{"win_length": 512, "decoder_activation": "squared_relu", "decoder_mlp_ratio": 6, "decoder_parallel_block": false, "decoder_tie_embeddings": true, "optimizer": "adamw", "lr": 0.0019}
Rows from block 3 of the audio encoder, named by matrix and row number. Each number is 500 + 50 x the weight over the matrix's rms, rounded and kept within 0 to 999. All counts start at 0. Numbers have three digits each.
# weight_hh_l0: LSTM recurrent weights (gates i, f, g, o stacked) (encoder.rnn.0.rnn.weight_hh_l0, 1024x256), inputs 104-155
weight_hh_l0.77:471484501478540629485505519552462468484488555473497577429471523620606468487317509392536532524572536597523484510512494482477415538488557450476514559603508499
weight_hh_l0.78:436383466425616481427443497393481604546397438476584492539388481463416436524475405586464590433577462641482496480568422532405614477581578640505501361632509486
weight_hh_l0.79:527481520512515501488488509652490475503584573483501497477487512507581489506587618500501531500469602356426580437482490472532471508499418484506509544517566499
weight_hh_l0.80:474465471463541443523458509518489524523456464421540695525462559505635506548456405454447803532724615610690361455483474506339547528517649528526515571578448532
weight_hh_l0.81:533485492523488467463519501536526505514548549472524522494486492436515484501561559499488516489557554498531422454477488477471525521517490507521477506521562522
weight_hh_l0.82:492524510473504474516515518598500494513527521447507586456492519494454521494519596494524535468534586471520439494485481486465422524477435490492470487494509480
weight_hh_l0.83:484477506513511484470496502494511525502423461529516511532507489461545509528486443588471485472422525559436505473540507470443523513480611547478499473585502518
weight_hh_l0.84:498518504476509461517522524609499468520569527474528573437484490482498505491508605463514573477572621430580418483460529509464456508484427476524502509511527501
weight_hh_l0.85:522489508490507531480488484471536522497512489496465505523512513538536497500477512509500467480452458524460500507490463484528499465478485514525536493444476499
weight_hh_l0.86:497471490513513565481523511567517498474447508325518554478560498574505475538468530491479594537555509530550473487517522467497515457485483486522506514484682482
weight_hh_l0.87:474511515530534500505505498579520506490532555364518602469467501482555510538560570407464640560564597434595367476502511513472438479511476435495483510512604469
weight_hh_l0.88:534466475464527496498491499592503479510524588461517526503510513508507486523516509443485489479494559496478424435465506494470504482511496445477483545463520480
weight_hh_l0.89:533521480519510518501531526536475517515540568512521579451502499518508501488544541479525535505513612418515449463496493512454486528488461480501503493465564496
weight_hh_l0.90:557371486481560437470525449502464447478485479356503532492470602472407497552536493547500778477493504585435430537486480476479531529479522534488502269698631506
weight_hh_l0.91:486492475470503479499491524560485505478571538474513572471473520503475469530517588466480592507565587453544404448481501491446490507476480477507483509506547470
weight_hh_l0.92:493514509497519494496504505594479475518502527461501614495464505463466491496515460541497693483581523637568498471486482475468648508522518547518471352604575436
weight_hh_l0.93:518538496527493501517532532572521440482523536485506496468528541503514494495592644457529563524511489450535546533458502475543426495482438470517528551483530481
weight_hh_l0.94:504533515517489486493491559520528493504443544501510548499476525453514490500542482521473561506492525525527411491510499502374488478503512461482497479686487503
weight_hh_l0.95:526437493505509508503528480583480475516573535380495516431511591572472542513524723320533617481482555444443506517485472492552406492483395502473475553475680462
weight_hh_l0.96:481464520499501477479513530574508500502627590474497610469483515468483498488513614457488533473544622438535457481454508496520497537510425435515481512504556476
weight_hh_l0.97:497468507477500489509477507589514500487529577518512599475500532555507480503456536430516496487616614455540430489468516509477411489481520452504490508552461506
weight_hh_l0.98:512484523490505485493526510604508500522555547498531559476474539488483502529506586437517563493550596401542423451496514508482486513501474494489513507508538477
weight_hh_l0.99:492520474472506495526511510556501519472585555533517554431477493481527495488508598410528522508551593452527479484478526471511481516476450433488519542462512493
weight_hh_l0.100:491517472492539457497536556595503453507586568515518610464495520478448485524527602467474536484543590527564431455463484504451450500509473465508480523582507463
weight_hh_l0.101:483493495508490519517493513638496475487565572515526573434506489488517508499505567445508558521530592500557447491504477476466484529488450481511515497511506482
weight_hh_l0.102:523513498517512465512519528590486475522571563533531559484500493452484501533493594404516553495570602424521431472504533500517449521508441465477515500580511469
weight_hh_l0.103:551517513535497491477525484599502457504520572467481541479458526440469518512502568499532588492520535501570474466502491487454445486521486502504520501506584481
weight_hh_l0.104:549521470517529485474533511528501521501517541480541528481468476484477515528538555508482600486463543486490475459523477505461505515496450450477488504445540513
weight_hh_l0.105:527498473498460484469516531516516444497520546512504530492459475497555452467485492525501458462551515521575484465444504517525437508501523490513537550558468488
weight_hh_l0.106:489525514477534484469502530589473487496563549491506593481480505481493509490510606431503547472541598437553452454506524484513469505504441463492500528540540495
weight_hh_l0.107:507536488497494463462517553571512478509558589516493566461502506467507519505492558409490551492606565406586470440508529491515432534475483510514499492512486494
weight_hh_l0.108:512490496502534515482527535566472473513556580444482525497526484478499494520513574425513489495563602457533438486455532523468489492469481452490495520472546516
weight_hh_l0.109:505502513519501419493508530601494386501552564378457557441499494505490502505719640461522576533533532406623452493495491511451501464499449479471476574545576469
weight_hh_l0.110:530468491501527480490531524592506466518585566438541602479475492455520484511546613456490639489551607462543380469506515483498505517490446477503488558554537502
weight_hh_l0.111:497531514510486497509528531594477503472547531493492591453509500527493525527487565430514539493560595504531442457489527512446476495489434449486497528496495499
weight_hh_l0.112:525505497509491509501518492471477495509487499429511496506479557545508486509508582540518563489448505542492516550492490473464558497479392565494485473531691504
weight_hh_l0.113:507511481505467532486490469441488518491461474502489441543496482506508511478472475537521492518452454528503548512527505531521553495508498497505477480508513479
weight_hh_l0.114:519536497497518467491504536527511524524583551504484528501492495424518499513522522502474510524567549493545414496471521491460506484481472493522522506544534479
weight_hh_l0.115:493479512517524484505504535561480434515486553461515552462513541552476496504502620439518539498576516531568453495497510477539383519510545501517499571567511509
weight_hh_l0.116:527517511499499514482519534559477508473528574480516597464499524488479480519537599469490503509546565415533429463504478483464438506506450481523502565516529466
weight_hh_l0.117:464473462496456537518508537446546476537446437491474484546467451479500475504458470530438504522527449609479419528527424491459582460495552575522534449532482548
weight_hh_l0.118:467504497523522500494519543507529458493465480503507535490527463574510478512401423570447596494581498563544487473512488493494626512515569490504516419606472447
weight_hh_l0.119:490611510488460494501509545446521413483436481580519561534412535470592494476423396557523565485601485677545449504509510492428546533500646524470509545656269537
weight_hh_l0.120:528497510489503437479496496568514482520595531446511593473450525462519488508519573467533561488579604472534407478463475530469490497477477435522490503547514505
weight_hh_l0.121:481495523482486518510502476517535509507510529466470533528519503476500501510598539482517499499512477485526459490546484490515576499486506467510526504496511504
weight_hh_l0.122:500501497496518500486486469509539533476540540624497569504487452477498486532515378531513544480536556538542406475483477502464693491497541510500523388543424485
weight_hh_l0.123:526492518487501460514495475588491504487601556472544645499400522476511472525540488526494587421605665475578365406477520485441498559522470469509528500559441486
weight_hh_l0.124:489502507520480494484483556462503518491488550530488519475495514499557497489519569471515383509541483460461454489458490513510394512520477518493482588491445510
weight_hh_l0.125:474493516484475498491470507558489497528498524436508674449473505443579482518449519446519690537653562510669394465494509484395445492488556480510492669662479517
weight_hh_l0.126:473490523494515479503549508681498512489586589482501558432541522510432455502545574413525448451443559519497536461482495520511424532517476439528503554629461465
weight_hh_l0.127:506503523484527462510515544581487514490593558498512598477528518489520462519537566483514536518559592497572457458482523487474490523515468450517510528553532469
weight_hh_l0.128:514480475530504480488486532552506495503596534483504564463512507468499475537549587479518530518535592496546394495480486494471522511489511469504473478527531496
weight_hh_l0.129:532512490498512491464529556586481515493539550536520682467470574490495468507494339688489501504707617691616326413469520462377838516531682477519468444932121472
weight_hh_l0.130:526570480517471537518540568556480576507564598697542585470465423444685474507633375569515525519564633602656415398508545501392620541452604381528529505682417553
weight_hh_l0.131:566458515507555604499491432537466490462489567620504591472531441630504498557539511564517674527594580433645466458485474464439548488464516353467463397670522487
weight_hh_l0.132:488505504502498487524521499535491500489466485410497584504521500529472487518481535521510607470574503539509454477517497476495511479476560529485512471527562492
weight_hh_l0.133:413496528431455574509446492316463548516262300462536479689463453611640488506415331707475386564466401778496558558584455536385865433556577668494534332643410505
weight_hh_l0.134:509529488497539467490503536549515490521537539463536563456445557478521494503560573471499451483548527448542478484478537484501463536537437462503495541491491476
weight_hh_l0.135:495512478508531481494486467521521491520535504468467477489495503509509500527520581501516587479490565412524514530482524494466371482490472491494524510495546519
weight_hh_l0.136:487479502529480515500498476416494498514450493469506440514488481492441522511520477501503442510488414567480506511507507490513603508517504498498498497429557479
weight_hh_l0.137:481512517521533469451504513522484477457446470522539484456505544488455496566445441621470668517428449595453625437543515429482838439501472464443499441672503511
weight_hh_l0.138:501425527493525485496526522534496497520566540388491453485503532417553474488550526473493646478359581385513518473490472483499528510492520483475505416420662468
weight_hh_l0.139:540499479524517470478522458491505512516481464551478523512503473529529460507457482514540512486446509554450468490495467480502491515455495482456491469551501491
weight_hh_l0.140:508433498505539501495486481554467507481446476366485562459509516491494497529529669435505567493556535487564445467494510469473439495515478528510522595538616499
weight_hh_l0.141:530524484519483496525519504549499509511543569523502548489502485462487504509520522489484497498586572477527491501478509484484519525527497460513524474597530518
weight_hh_l0.142:527451495488532510504510502585465483522615535489517547466522477438497501501484582436516575475528639448494377492467482496494527506504415483500493476502557490
weight_hh_l0.143:502494520479511497481507519583500479493528558462503601448465491451502492527537558464507555472578582456560367460459506473486536509510465459501488477506531498
weight_hh_l0.144:562450493480503549491499508492561576439470425554516499561538581548545467504531452562515665470535449636543521473558501493576618509500598561482472323429518554
weight_hh_l0.145:532559530523511613507529491477538573468505493601409498472595522600493467485407424564584567555403490562518565499515534439483498483491581445512465453548483505
weight_hh_l0.146:506478505478490487500490518587508485518507560430523551473512519477482502495535602439528603483558543445566403473508528472477462550497415486511518525497640486
weight_hh_l0.147:520468485498523488487475534594483471507542567521509570447472549471484480519495613457509532470572583472520447444484479484491469532510445476514522465511523472
weight_hh_l0.148:527599511437491557522482490459482512478471500697447467522553453532452473478527438513522392556483460541483663513490522518566541478493539437481456551509480529
weight_hh_l0.149:507452501528514508458486477561462434498471500440526543456466620470465520506524563539492717477458517572469498509507502489441502508515509461480512387604572494
weight_hh_l0.150:506483495511527490526489530575489499475533565506507560423481514511507516515536567471494492521590564453574476443482505474512474521520483477483479509523523474
weight_hh_l0.151:483487492528490474487484501550498493508540513489497583469494491484484502528525590471492548465534563442541442448471530481497437504523442490508517529514508488
weight_hh_l0.152:593476514526568553487514444534470460422557508476526547525544610526452529549430450559547643475460536509489537460487464446499622455528558385483447492621488523
weight_hh_l0.153:441544453476440641496522499403536527453371413652486416571528576509449506501579396608405445458501429603476389477620482483394639426486630569526524402558377601
weight_hh_l0.154:504636497487464504478558566591451470481646725532467546412491570497642511493603654442583398505539644419494414453462533477430229540423498435500496650574356554
weight_hh_l0.155:485508495483502514504510486597506469508570562496477633458510533450485479505506538429500551497561570463533402495465505514457466533521477492475526527602528490
weight_hh_l0.156:500553544450484361464562559555451617509556644683513648386445513390634520538585511521551424446669597619609341363497534475380635564484666405493498529592382553
weight_hh_l0.157:501510487479526514475520505579495484510519522531484615468489492478498495519500531492512552464550590485555451462469495489467525512508496479481503482566488506
weight_hh_l0.158:505553508524481514499491484607523536523657622554491603403484408450580499481487449372524513538658644484613325432509486492492553478495577437471526626518449519
weight_hh_l0.159:493465542546545441482565517524441568461526521499553503473516507418436465573566545478562796481408774403499479497503493443221420469467425506497542465579677549
weight_hh_l0.160:522453481512509500490513539605480434504570576485484500449506562598533516511561631420474522477592495445504532490487497497546456495487442392523529561535563458
weight_hh_l0.161:496466500467491503483513516598489477514519563568512578449486524457528472502523557458502640487546587480524475472502502480498469505492479494513502435519549492
weight_hh_l0.162:517501525485489477516524529605467470479525543481505604436529535543492507494454559394502537488569586476530446504480486509518458486500527446493526534455501504
weight_hh_l0.163:472440511492544539501527477621464536489473579470476512451525496491535504500511654414491744546425594456463499510472469475449406488512447557511484456557673487
weight_hh_l0.164:529478521500527468496488544589500497495523531466521616447522491483538483518469590478522507491524591495534471454490507475503485538520438471495482523566496503
weight_hh_l0.165:457330475529552577444497479552513443459443468417552600529514563582434518568565506599425728518540517605491430475565462491393615468498531460491497245695588470
weight_hh_l0.166:592456547443648432534450452598431547438550472512526551423522634293361558639443533541408781431422673763297445388427605455431532643582608669590434254527638472
weight_hh_l0.167:486539502506474499510480553498485549479534541636526582523530521507477487483556419414487334488557559550536492464470535507452560509490534496496479593408482498
weight_hh_l0.168:559468556520515472523514473482512497488547516582511537501517497614524496505382429524566579500453556482538532479472497465511549465438576286513501459589463502
weight_hh_l0.169:486496508481524490525475514515517449511529510505522598493497497554502498478418529445471537515601530480556488475509523489542456515513509486496522522547466480
weight_hh_l0.170:512392479506539449479499535541480450484462566456538591445438535467446517543473452567490725469581558594535453464510464458449572475484530578483463268578539471
weight_hh_l0.171:520570466500452542481542525459497460493465470616532594592559470657459474475249383574540418518568514640555469460501505512527401484471691484512512533485382549
weight_hh_l0.172:490503492496521470504508488540496528517587524474489609468519517457499505517513567491486537475536611471514458456510528516467508490494458478477479472494519498
weight_hh_l0.173:504483483506504492516533511554477481509532542476499522466502522502525503493545585464476569489499539435532479489502532491496510498525434484511508527559533468
weight_hh_l0.174:499523481482527489480493519544481509486548582473520508463499553477535485483619456488520584505479646352464470494471532472409372513511530500506523513497572492
weight_hh_l0.175:520509489516490471477543470629437522475566567640500500461497545414502472508515490479481454515410538513443599486482525506517394488493593487496526509578518475
weight_hh_l0.176:603457506498546363464554379538437578527680591548579533513401473304543495477481482357568441397426671485501433422432462509503463520505487247431491507438585535
weight_hh_l0.177:514483525502506489512511493609464487477577556470518548434487523484509473532524614482503528518547589524526475469483482510489503517507504480528522493517541489
weight_hh_l0.178:499499486458496516497509528563499499498494555444515558436511506457512487511515550446504603495482581476528480483468526482505510522501462461486520480454514467
weight_hh_l0.179:459460494512512507472514451428543492547435445611532498560492415561520406525402391628484606484536470609512452430565456465397760430487627566488504361686433515
weight_hh_l0.180:516476515499496471522495527594470505513484504425486622454470511541556505547588592479495631504591540500564412502487506483411533486484598479516519518542522501
weight_hh_l0.181:490509497519479508522493551519518515490457517537533551496468478482496502523447440618474483488589473534555420414531478516396681482522536506506487497734415489
weight_hh_l0.182:475485507470521510487493463543516521509540493454527534492498559465517503525572546541499572508486538514490520507497468494461524508484508488471535422555466504
weight_hh_l0.183:498482487517505515507486501595505522511563554452514495448524504510556479492545639500525534509475599441471553484484511478474630501520410468483478494509543478
weight_hh_l0.184:522473521496509488502525495584500487495584574522513580440464497437507477501610585445482488470577587437575374436479489520471439518473473439477504478487531508
weight_hh_l0.185:517645485544397487494493577511528552516529710718547553486470466429638464474536467472486348530614570411564382450477509536374339508508551437506517653648293548
weight_hh_l0.186:464493498455523403511502506531487479487379433362528750631561571496447503531577181710424667470719576770674307389541532514345621561518908638489481245643498519
weight_hh_l0.187:556502503509519481512517497598479476525603587435481551451533524449491449514572600384493599514482593373470433484456511507427437522529412443507486551605576460
weight_hh_l0.188:481483485507498527502472475611509469533582599458518562490471519518498488502507607433507515479592593490574412480464490490521491513508481441497483503458615493
weight_hh_l0.189:503457469499531434479514426506499433485463472517531494535469570404452511545507498593451704443515525560519433514520466486532525482488541503488523376515651469
weight_hh_l0.190:513491475494512421500517546593509462499575552426566639471416508455537483519550531485467590455600649473610381405456496519407564545537474476515507501555550483
weight_hh_l0.191:508508490499479488499497486586475493525548525503491591481477527468516519503558516484500572511579578501532414442471510469473474541515510455512501499511515495
weight_hh_l0.192:475625484469504510528505531503532480497587530816454509485548566521457548505494584468503467394554396522544418483459526534557507537521477402497435658516397498
weight_hh_l0.193:481526507447499482528480524503473494478394404561495555562551485504491496496411268523466479518471512725505416462508496489391543492487803541518513499743381523
weight_hh_l0.194:522514518499501457494496522560477497500524525481549618468434519406494488530537476547500505464570608496513427430477483520395517531511513488502495488623516495
weight_hh_l0.195:516520518517499486489500469481514524484518534566504537525473513512533520489514441447475488513564532465560392504482500529418480479476565489526522524450519509
weight_hh_l0.196:524462495497493461465520483628468484478595578421504488422515533455533487534501740455527586488495604399493423483475480519470533476514321498494476460503621479
weight_hh_l0.197:450662485518398564503573548495499492513473614592529561511529495462442512526503444486476346621562533402594404457486528513461486515502495533488480572603346564
weight_hh_l0.198:527518490546517505480525489567528517499581597494496603509474469497467484548446557442531561469600608543547379484504523531485422481496441456493490493441476472
weight_hh_l0.199:515518511481521504508532510592490497476509549517499586446515523501472505530522557469485557469537574462531476478461490509409470486483436454503496517528527493
weight_hh_l0.200:511540480496491511504497539610482494515558568524519561464498509453509472485545594437525506501593546348599440486465532495458386529475438413511510571506460495
weight_hh_l0.201:528516491481514505483475503577473497473488499535505640470512524561501480535515479554517540479604602453543398493479494470430531509502563499519505507564393498
weight_hh_l0.202:499492501510481479474485523567488476482500573564493556476522498508491507505492545497521491490568557497523447505477503500477499518485484461507484506576497516
weight_hh_l0.203:518518522491536493497490542642482506501618547442501579424499488489530504514536570470522549522543586468503475470465481518494441565486448508503494471544527513
weight_hh_l0.204:528469482520496491487529533558479495472491508464529588474499498485472465531411507439491604476571589480520462449481493471486414520502539467471486486566478491
weight_hh_l0.205:482507492522482473528506495550465524512492527554490543457483534466475495480557540488476460505508629469540465492460520496438421512494470463517496575554458495
weight_hh_l0.206:499482473534487472505523536567503482476515584516497598484501507498483474492524540471482477516580632384535372425499493497457413509475440474483510514516519515
weight_hh_l0.207:487480489520495494471494536596491491511569528486500580425552526533501483487478662401497537534637609418566403472475500509480444517479463478524490535577525519
weight_hh_l0.208:520492523475505502494521507551500472507553551478495579483492520504505499521467535474506550480546618460540437476477515506486467507482481505486486484512495525
weight_hh_l0.209:519502514504495499516510485605509503481554521493506576458512532457479515520548548448487552474552577451553418484480485482459517485520451460518522530546564483
weight_hh_l0.210:547519491480519508517491524538491509502537545420475481453495487494507494483497560465517501505478537425449502491503501480463528463523449478516484487477520508
weight_hh_l0.211:478680504560351552530447513512480567575477526563490645531498432552601427508429404445514418494758559341736469434561510516590232557519715315569582715464442493
weight_hh_l0.212:502497492503535456480512481522576468491480474348480479547543541447513506519602613428484625480475490390497482476528487579465380490478488561487488441465813465
weight_hh_l0.213:522476499501515474501498522584497476530570526475520583448496517472520516485501584447497558498551557473540406495478509481477437492519464461503472520486503520
weight_hh_l0.214:526509493524534490526524519560485491509531553481493565493470510452479497517510554472483547510536579465538461465491484505519500529510501499470507516508531511
weight_hh_l0.215:492555506474516475520514490526496570527455536540499625496531495569500464542445474528523499528675569593605314463501503465398474534491592488508485494719315538
weight_hh_l0.216:509536505529462518504468482483502503488527546533518545532468485490581518477532514473520445519575517559548364477507478530483513512518454480524505519469517507
weight_hh_l0.217:544476490480492480498498498611484524493546541442522518460523532500482516493520592437502526509493555416441485467478488498531383547524451469479517501499562490
weight_hh_l0.218:487520469522502532479509480503502459514504517524501528509493553499519499487419444471498577486555521494560481508523480506505465493500543465466529496530448500
weight_hh_l0.219:475500523470459564528547429509488481466356464580479491491484513425703526498518464503430495533413484578403497456519512489468651464487632569514483477702438560
weight_hh_l0.220:547417488540542444427536455570488470493527524438553512481461560413326483568547587519473843449513513569482423470468432464446469563502475555464494349632671412
weight_hh_l0.221:483460514490497512478467516491507513531445494532522595518513451499518510507507338555496389528591490639580466499537504490427714492500614531516481406585484502
weight_hh_l0.222:525501502497510478472484508600480512484531566509531600441498503479444496526484553441517504498581594470524454448480491482499492529511459476526509497471481484
weight_hh_l0.223:483503524508474501497482506465488504498485513505495423525481499520495517474502491492483511512449472514496496518496517496531534471494483514503494492488530502
weight_hh_l0.224:520490508504505457502524552511505496503518541478520569476501455474514490513549586389532621481523586362495471477468509491499386513517483446515516507499564518
weight_hh_l0.225:504483482518536474514485502549483490504482511469507600505497493470508493509527523493501611481553571560531432470490521482460492524509530481516477424527574495
weight_hh_l0.226:582527491485500496485499546517513509497556536582562579485510536575517496537339431492589628606580598464594461432465467467527569517560559243460541475644464489
weight_hh_l0.227:514519491503512486504497543562464491479563562520503500444497515407508493518583640464495422552430602428411556477459527510464509495483366449521479507538504521
weight_hh_l0.228:493502496520489480516483476579484506503572534467492530478509511465519522484539664472481552480530608407533387456490496510455402509489467473486482515506563486
weight_hh_l0.229:475507521502496538494479505499493478518500489575490456506492470556496509511522546442497506524463483494462538537495507483540466492518475466486473484491478488
weight_hh_l0.230:513482486497511510501521503627488503493548549514505564450518526437521512500523595432509533470500608461525455473467513466459439524505469445488486516535557493
weight_hh_l0.231:512481511520522468516531500565517524482610607520500567473485486405444484513500586437488548502544643429533414477473515498497485526490512436478493458463525517
weight_hh_l0.232:554508484519490502499511503533497503507488499494497482501531597474399489514615517526487761469373561567387646502491474462452517469514609505482510365588624481
weight_hh_l0.233:542479485488493498505502490570501496498561548471485455456540574510453494509491595463515639483410545492465494545473507483537434482514445472497504358499639498
weight_hh_l0.234:488511509554490463463520498597492523509482507546503558442455501447486495530539504528480702481576547581512427459491492494480653511506486465493507366602545482
weight_hh_l0.235:487524515481523490512484540549460521488543562534496597491481506530504459534471491457531411525587576475535373475495489509431377503507512462498515587640390536
weight_hh_l0.236:498472500509501479515501543631497504479547517475516523461471509474482469494508609491488539459517587509491511503501496487491525521480498516489507514549547485
weight_hh_l0.237:508485504497494489509496478515506529481522492459547629515445494502628496505372371519483617540637572648606376435503485513460612538513625436483490539611349508
weight_hh_l0.238:485504496520490516515512529566504510501593528463498578480469510461471517530515588470524582483561607481526431498487487480475470485501510472489515482477557490
weight_hh_l0.239:497480518517515465497515459615512506478537530432505583454489551449503521494543611449502600495552606430531454500503489468469439481499497497481487460476582495
weight_hh_l0.240:491496510489514488513502487533474510493578563530512523500477508482479497505496574469477555505539566463509472491474500467479521511496448478503475528475507515
weight_hh_l0.241:513486507491508476511476485580500481483528579530532578455509509461486473528536557460507560515563562469527424452507476493458452525482445446509526500548531506
weight_hh_l0.242:539391510481506521452482481541507531497550516541526471490492487500556511481502467513522467503606514575533452507509460455552636526487561430488519454426543500
weight_hh_l0.243:537447488557589479476531499532530468495493490467554573490491586532464534557518484584480666500473541561468423449524439486438620472503525448498532331609527452
weight_hh_l0.244:545472533529564493492501455614446484518605585505531604468561569585422523491560570420570659527724590602603334458453498507529426559545490450496508580471531434
weight_hh_l0.245:561509489524518641456509445524512544505563559653402482458597422743442484519456487412598473539532548462485526515480484410531544480518457386532516465407392432
weight_hh_l0.246:537605514560487496478492546542494541505580614711496583443473488499525461518530416599508469536535609464546443436484531529425552492487528440483492530693320521
weight_hh_l0.247:520488509511530502485480507571511509473530520457522633465488546481476477519510560440472550488595599471553423449482484477493491508476474463491479482532510469
weight_hh_l0.248:509469523507501531491511495524493487485466498464511520528504543559510517495518522491529543470454523519509534521520490490493502507511529497470503535527545517
weight_hh_l0.249:531511519516500512498493515541502537504492524478495538460488483495504485477530519439478548500600545464530493488509497505451477512502559492510499503473521474
weight_hh_l0.250:514466529502519492510482513504468501474417466495506486526496537463449488514639432592519788487417617513468554506490469466330594491488575570511514347576653511
weight_hh_l0.251:573759471560393636483481508479524569544582592808451688536542413644588486503366379322562243476737546462792462441472548543510418486511542288532558675532219478
weight_hh_l0.252:518494472555495484493533495555498502494446558540514565453452515414439491498536480558508650487562551569535391452526476504382582494506512515516498360611519484
weight_hh_l0.253:527489491518512472496512485612451480528534527377497607456494450544623474519495628468513646610640587482610438463483497484489505521489515436498478644536554467
weight_hh_l0.254:463491509474503506531494475477495496527475514504514464505487497564471495498533458531504445507534479573472508490523510515512579501481526556491472439561484467
weight_hh_l0.255:508496484534463499488566484574493535504641690484508499444520467406519513473622606394535344496491668262497369445487491517412283525472387449520532553441548461
weight_hh_l0.256:485488526472507498512487517533521517485544526448520547499498499509506502498500515449509567475532534501541456481505485505504527480505508468476490525519538502
weight_hh_l0.257:484538497508473503503524433437508513520509514434470486508507444492531464473587542385490245542440491439464476565550465494508417438452443473532513518243549510
weight_hh_l0.258:438515504514477584493497466426545409490440379623533441552436493485448502446405334435474380517533359485580593525511502520545627528494675457515469652365321589
weight_hh_l0.259:525478514484536506479516488551468498470505495470480509511570513446397482482491370483516501469432474454499613482511538480514566501494679519483479471551514494
weight_hh_l0.260:513542505533499524482515496530498551523492508652501569507515487490521498473585411481507343504567531520515415511473485482446505471470584492501485549522396498
weight_hh_l0.261:498491525507505497521524500552467469523511501480514542507485531506470471481512543478515511507516568467546504482497482495499476509500468460498527473505503505
weight_hh_l0.262:515472482531493462490504480398530493499437478473539477529461450482487503467382388586458538479481404639478428491490529532471548504466587521490511437578388577
weight_hh_l0.263:449521502548457523510533558440504566523352336488477438599533446659554518467268336511449332510478380640460553544560516571605311504516965660523495550493451469
weight_hh_l0.264:470633487505379679545424546443513573518491475509476488460607444523347511448510422409490342486591423390584402491481530544570357499492593474538548712474370486
weight_hh_l0.265:499513520473516475513509487534521511482528501481524518501524510511514487481511537496494534507525553477501479486494513497465477527486488490482494510494490470
weight_hh_l0.266:533595513481475585513470475504506514509563549569491512477560536522471485515525567372520405525584550388573470507465525487521336537511515412487505667487388515
weight_hh_l0.267:488480512473499510494521517568469525473530522485505525458529518503515475528513531481489509510525530509530472512481479490474487486485448496500509492494527482
weight_hh_l0.268:489535487514516516520492511548484508487514545511497515444480516466519472480550557467482507470549566477562504489499525475538429488485441460529511526490483522
weight_hh_l0.269:485509498507483519526498511444500504523471477496510475509499484546518508473464444508502495493496438508504534535513503493530533492474567519492508476519489495
weight_hh_l0.270:490496479509504477475517504519489511523554527490516523460523481491496484492528534499522527506493572462532452482473505519511497503518437485518524508507514497
weight_hh_l0.271:484485474490520481487499481531475501488528528522518553490504481488521492493489576449499545494531585437511425460469532522452452484490460461472486518517508493
weight_hh_l0.272:498512508533489532501477530434499437487412444394522441520450468515490493448365502509460440533480408548510618564483516542551462503497572554491527533396505518
weight_hh_l0.273:520496508509500534489490473507495453486468478447507502483506493570505512495456510500485450560543444565526472479525502509500510508519505472502520515463491524
weight_hh_l0.274:475530507492514481524497483499493494505498492567505570480493505527448515541483447496513660488530496566545499472479521470458615494501523530498468336594455487
weight_hh_l0.275:489460502505542478513506468531499502491537505486553475494485510446417488507540592425521509449393508383407564485463536505506487521519358501505513479480600489
weight_hh_l0.276:519473511529505450515506462515527515508579532489527532501487560403521516480513489568500616481546497528505391464502529474473586518475476457518478352429534529
weight_hh_l0.277:494479516514507582490479491563482526484454469442466565468532530574466511497643623417474445563613483598547451498502522463510640525507527497489521571478569491
weight_hh_l0.278:515523501534518517490488500515488509490489508478521495494490488486436518493517551474499489489454529422450568514481479507528495514496497465488523477431571476
weight_hh_l0.279:513552491455438408526528502425486493513421488504558483550409503383575468490493374641476446454446472550420484454505532558400441542474577494492523426661466576
weight_hh_l0.280:517531483499542490480510539522486485476502503513510572503504482515514495509525515461472532493524559458502453496515519491477464508522462480526527487525535498
weight_hh_l0.281:520487509478488498477479479558507495515539516491479491493491484504527501529528590431492543504527503431494459476462491486491442526520483508521513518475530489
weight_hh_l0.282:527673476454361660470416523448621354515563453903525472557409630689545525372336352338595126600559372537633480505468546443634293476462688317464571786348216532
weight_hh_l0.283:488482501480504519515525501546474517486535520494495531493484507485488490504514559493485520479545547477520495465495497474507504489525440485515525509498497476
weight_hh_l0.284:506507474518527497504479513551489499504526506503529562475521514508472485534500534497521534508550548469542462481469523485477472514512480472518513510513496495
weight_hh_l0.285:514518495506516504497488494553477503515534505481521532460480486508488522517520566477512501474493562478509458475478490516524473522517450486496483527501519527
weight_hh_l0.286:511497526491502470495498513511502467476547531492490580508428512511506490533507527498490522456527554514528455502501478476439486531503529465510478484518480469
weight_hh_l0.287:490507510480517517489520535516486517490538504468491566496507491473478485520516568489519503501551527514542457508479508522474497510500498483496489535505505477
weight_hh_l0.288:482489520509523496499516510579481522479554531478496561472489520475506510519514556448477524509534566467506460467487505499461448503529511499524513485498505500
weight_hh_l0.289:519495493477519470504531489556492514470523530505496548459488523475465490515520536472492513504523536476531438469492528513471462498496519486514521522509492506
weight_hh_l0.290:503496508557520555427458486456525432499477489495546422508586335486388481498432484439458358439428405478412625560467517491587488517569475519493533528369496446
weight_hh_l0.291:447463517506497499475505553391548434499347398492501528553459476575459490508375341572497543502495383698484506500533479492465692440490655587518508417666478510
weight_hh_l0.292:423607460461478568485489605445465567477467462540435492555625335540412509466244415457462176648670408541672503562539571483544451493575598577518514457407296488
weight_hh_l0.293:494519484513502499492503493540482506482520544457500518450507477482478498502494564482470556507542575500538445471516521498496477508526476467476515516516529507
weight_hh_l0.294:559508500520469512510465494455533496527394473532508318467523468615513501481582623403466389488303451507303608548513486471545452497508291431471500603513517489
weight_hh_l0.295:532486517510507509485503532441491494485434515433517417517434497467645466527501529508492507496368561436401489523496530481446417459479561455502474564529525523
weight_hh_l0.296:490513518494509511469491484534482510481515531483510556498497486509469500518481546456491542505541525484539445476465498481498496497528457498488501485466500496
weight_hh_l0.297:497486473506528498492508505540510495489525521494517517498486533525479526534508572457503502506566534490516422469448490507487494480522473464505496499517512470
weight_hh_l0.298:491498507478456534547488506448544532516430478480465512562497434520536515461466422555472382522438441554442498537573452545523559475484550556527502494463460511
weight_hh_l0.299:507497480518506472494520503565509482480543493513490565469494493482518515531515573470500509498539562454505461509510488471505452525485491487504521505481504515
weight_hh_l0.300:487527519510486521503486482555478466492521508524524584481481477470480472514489553469499525514544539494535438480517493506461482510506474477476484495494521497
weight_hh_l0.301:522497481494515498475488481531470481514542555528517553488492521467522498536515564498468509471509553440498488462484491494500526480492477465503524492513527496
weight_hh_l0.302:520474508476521499507507483552486476512519499494494547467509517481508504511484541460493546498503546461502469505512495487505505529515483520516482505501539489
weight_hh_l0.303:510511486499480491498512497544488472489525548485500568455493509522495487519533518454474540505541540447501479481495504508483424479476446507491516519459529497
weight_hh_l0.304:477519500501538502490485486520495513475536518498510539506481526499504487479492552455484518470484553481488505509493497509481512508505477474479497511502533478
weight_hh_l0.305:515509504498483462485498499582471455485527554488522587453476507494486515504494571487522541493512588451528506455500504496527493525525442487522505507549546476
weight_hh_l0.306:503465520536476610526461441403548483484429350538471449599498461594524519476421358575479376540399344506430615573525506493529537425503533554529534505353308513
weight_hh_l0.307:512483491492491521484488502587510489490573512454512526469518560484516520506511608492507510486535566461516451444506480527513459542527462457468478464482514462
weight_hh_l0.308:488507514492492534484492447391512415501356398551521364552443522532441493511377305643414474496325428622357698525527470498496652488505543573440503368509386591
weight_hh_l0.309:483504493514506509506513530575475512481512558497518549471495477481476477498510539476509508501565565453567423503493522507481429492493455470479507471547520483